Weights of a small self-supervised audio encoder (BEST-RQ).
Training: soap at rate 0.0027, 5500 steps, batches of 64.
Rows from block 5 of a small self-supervised audio encoder (BEST-RQ), named by matrix and row number. Rows with one number belong to one channel. Each number is 128 + 32 x the weight over its row's rms, rounded and kept within 0 to 255. All counts start at 0. Numbers have three digits each.
After each channel's rows are labels from the 100 clips, of 14976, where the channel reaches its highest value: "lies over" is the class under the peak; "responds to" is what is common among them. Only what is clearly more common there than usual is listed. The data: synthesised sound scenes: up to three everyday sounds over a background.
# convs0: first width-5 conv (model.blocks.5.convs.0.weight, 144x144x5, each kernel summed), inputs 0-71
# convs1: second width-5 conv (model.blocks.5.convs.1.weight, 144x144x5, transposed, each kernel summed), outputs 0-71

convs0.7:169130161154133093140091106107111121130107042124146132127143129118142100136134100130124111179186130180123124125100164120153127091136081171091176066063106130097135112042101130093150160064161139162135094110075113152101
convs1.7:148132167147144143156164150079160140172179111087065146145077065134109103092173150165086094125122128163114114136159119126193082187179158137095124126101130152101129097135123102128215133125129135154101171104107158141088
lies over: crying baby
responds to: crying baby; background: none; first sound: crying baby

convs0.125:149068122108207142118135100123099146128143174204173127060129166093083162129138124076059131062062156094143118158114194170076134120150182118082067098106071059105106095156141143115128122125136145149184169122153135129117
convs1.125:170112128092181156077127131155070156115162127100163158123158095065116132151079135123070146140163189123183151169111097138112066139125120126104110122112121142080079161075102129111137071094135137116137145148165147082124
lies over: phone ringing
responds to: phone ringing

convs0.12:168125129083123117146113134115135116119156035097104110063144150111114139140140140128097103108092109116139110133068088117115181079149116085151125121133067129142079188167121150155093111082191137093098135098220128189141
convs1.12:185121107127080166127145060111166120144119117099093123099108171132167152111124158127149202128097132158147179166184191177208060154155141066078128125099153101191142172128156169149112134192092130133140139140147138061109
lies over: siren
responds to: siren; background: none; first sound: siren

convs0.25:105141114146111155147168190105122207104066175118098116081114126119095128123114046135057098115049147142150137145103100098113061127089123148135155095137155147142061116137119168132123183166139167140170151160181123190147
convs1.25:130076123123122123088112079159101135181147143160170131158123137156093073052143153113125114119120165098099074142123146162138092139125127128140147182170100127118113110122160158124101134097111144091079182186118131106140
lies over: laser zap
responds to: laser zap; first sound: laser zap

convs0.22:151060205100118104145139158097124174109089161149148112077173104114142123152102183129131086106080125177131136147105088094145074123184093090179107158076220114161095143083142131123125132109144071186138114171164085109113
convs1.22:094139119090163130101066124063135112096088149084065074128116096122066116130110091137134160133136091118132110107086129085092178088093124089203102103117224129105093103071110101131129106056139099092103120107092109083089
lies over: coin spinning
responds to: coin spinning; crickets

convs0.142:175138156053156131143183095100158133150133152174115148113174109113140093160127112103094146056160123089201114132120142159113094124106109127139079069120107132132093045042179120154100146113179146151149112151084123180158
convs1.142:139121102124115114193112125140100084100174136121097092150171098088162086101095069122147152154179168177085145115104156079177172180146166175106111130128170090117118143169105098121114099186137154087155090179168131118090
lies over: laser zap
responds to: laser zap; first sound: laser zap; background: none

convs0.62:148065135071083165116140147079201113110085113123119102126154183133141122087093077095226139086150146123138127124116133092117116113070136082152145099135163127105049098116156127096151128110137139153136165136127117148139
convs1.62:172137125191129100091121141114159145148092149081140089139155140122111142120108153203106131160113112155160104108163190162156112136191083086145138136079173131144137167118101173111156096099141078097097146124115199167110
lies over: siren
responds to: siren; first sound: siren; crickets

convs0.77:136082126097245164131128126129057150146134174135111124188125133138119155158101150108227094121119132101205117155135162129141166165087062137151162073139214147179120098096154136163133136096141084114115108093137125119154
convs1.77:059180118148049072141159129143136155109127084099121106120074164106113132132103139143119121159124110113147100152121092087124132051107089083121103142113119115120116205178130090110137122101147141092140060153142121168081
lies over: laser zap; siren
responds to: laser zap; background: none; first sound: laser zap; siren

convs0.134:135114079101160162122110150095129109126143145171062113112121164138132097095112178136123138102040121156170140082102122131166080099140053127116155057115148150100083126173123097138146067141146129124143113161101164118117
convs1.134:161160181209161119141137154118092143137164162143180130152144114131186150090099111119129097087173099142074087116067091101133127146117128119104168168131135158195152104124195180154178134115103151159145161131158150173080
lies over: laser zap
responds to: background: none; siren; laser zap

convs0.117:109118135153103163164066170126072129139165112128094187131172154150078125133103064116084103114090143112100120138091057113144151140157106146104107163111123148175150079120123121161114147114237151154109128086115142129130
convs1.117:122104114153116138196168065155070089163101138119095118114088100187100094159118096174125132097166140165156161159102140142181125203108120144089113097193176113119116075174193131170151196159052135082159105142113128111130
lies over: crying baby
responds to: crying baby; meowing

convs0.49:163108109101146096109119143096147162124125104139112109104119151096163107114183197121195135144074121127164165124146102091114058110139181072121094097143207093134169129088130105079112202114109108161139103162123124130090
convs1.49:140086091178174161154138093053124137103133074100151152194139080093152127111067171152074106154129147091164105122129148132086171144145089080124099109107109126124070184184134174128109122117203067099107120107118042119144
lies over: laser zap
responds to: laser zap; background: none; first sound: laser zap

convs0.16:140105161137047124079141153107130142148166194116117133121130114138129147163164100134147109158163153089128177111087133125114125133123102125142119035153142183097098120129126159156130089139066112121140079090111138105109
convs1.16:126046100120179156157090082127153193123137100190090116084089119089124095084129120182103140119100129119112152106107089080071118143098126130113170110149184152106097142187131077136142156091214130171145129140137075131089
lies over: laser zap
responds to: background: none; laser zap

convs0.36:090117097111094143139104139087110157170137167189194182125071150145097146082120149096213213156153120100121141093084120144088105083171178163107115148114129052147160199143143102100121107090091119124181137153091107137083
convs1.36:111069089072064123126153119162143095121092156135186113231147184108147100115084114075088171139118094148125158050116149160105148124107133111177129092135120128112113148101089132100099137135113178138056132129106123129157
lies over: crying baby
responds to: background: none; crying baby; first sound: crying baby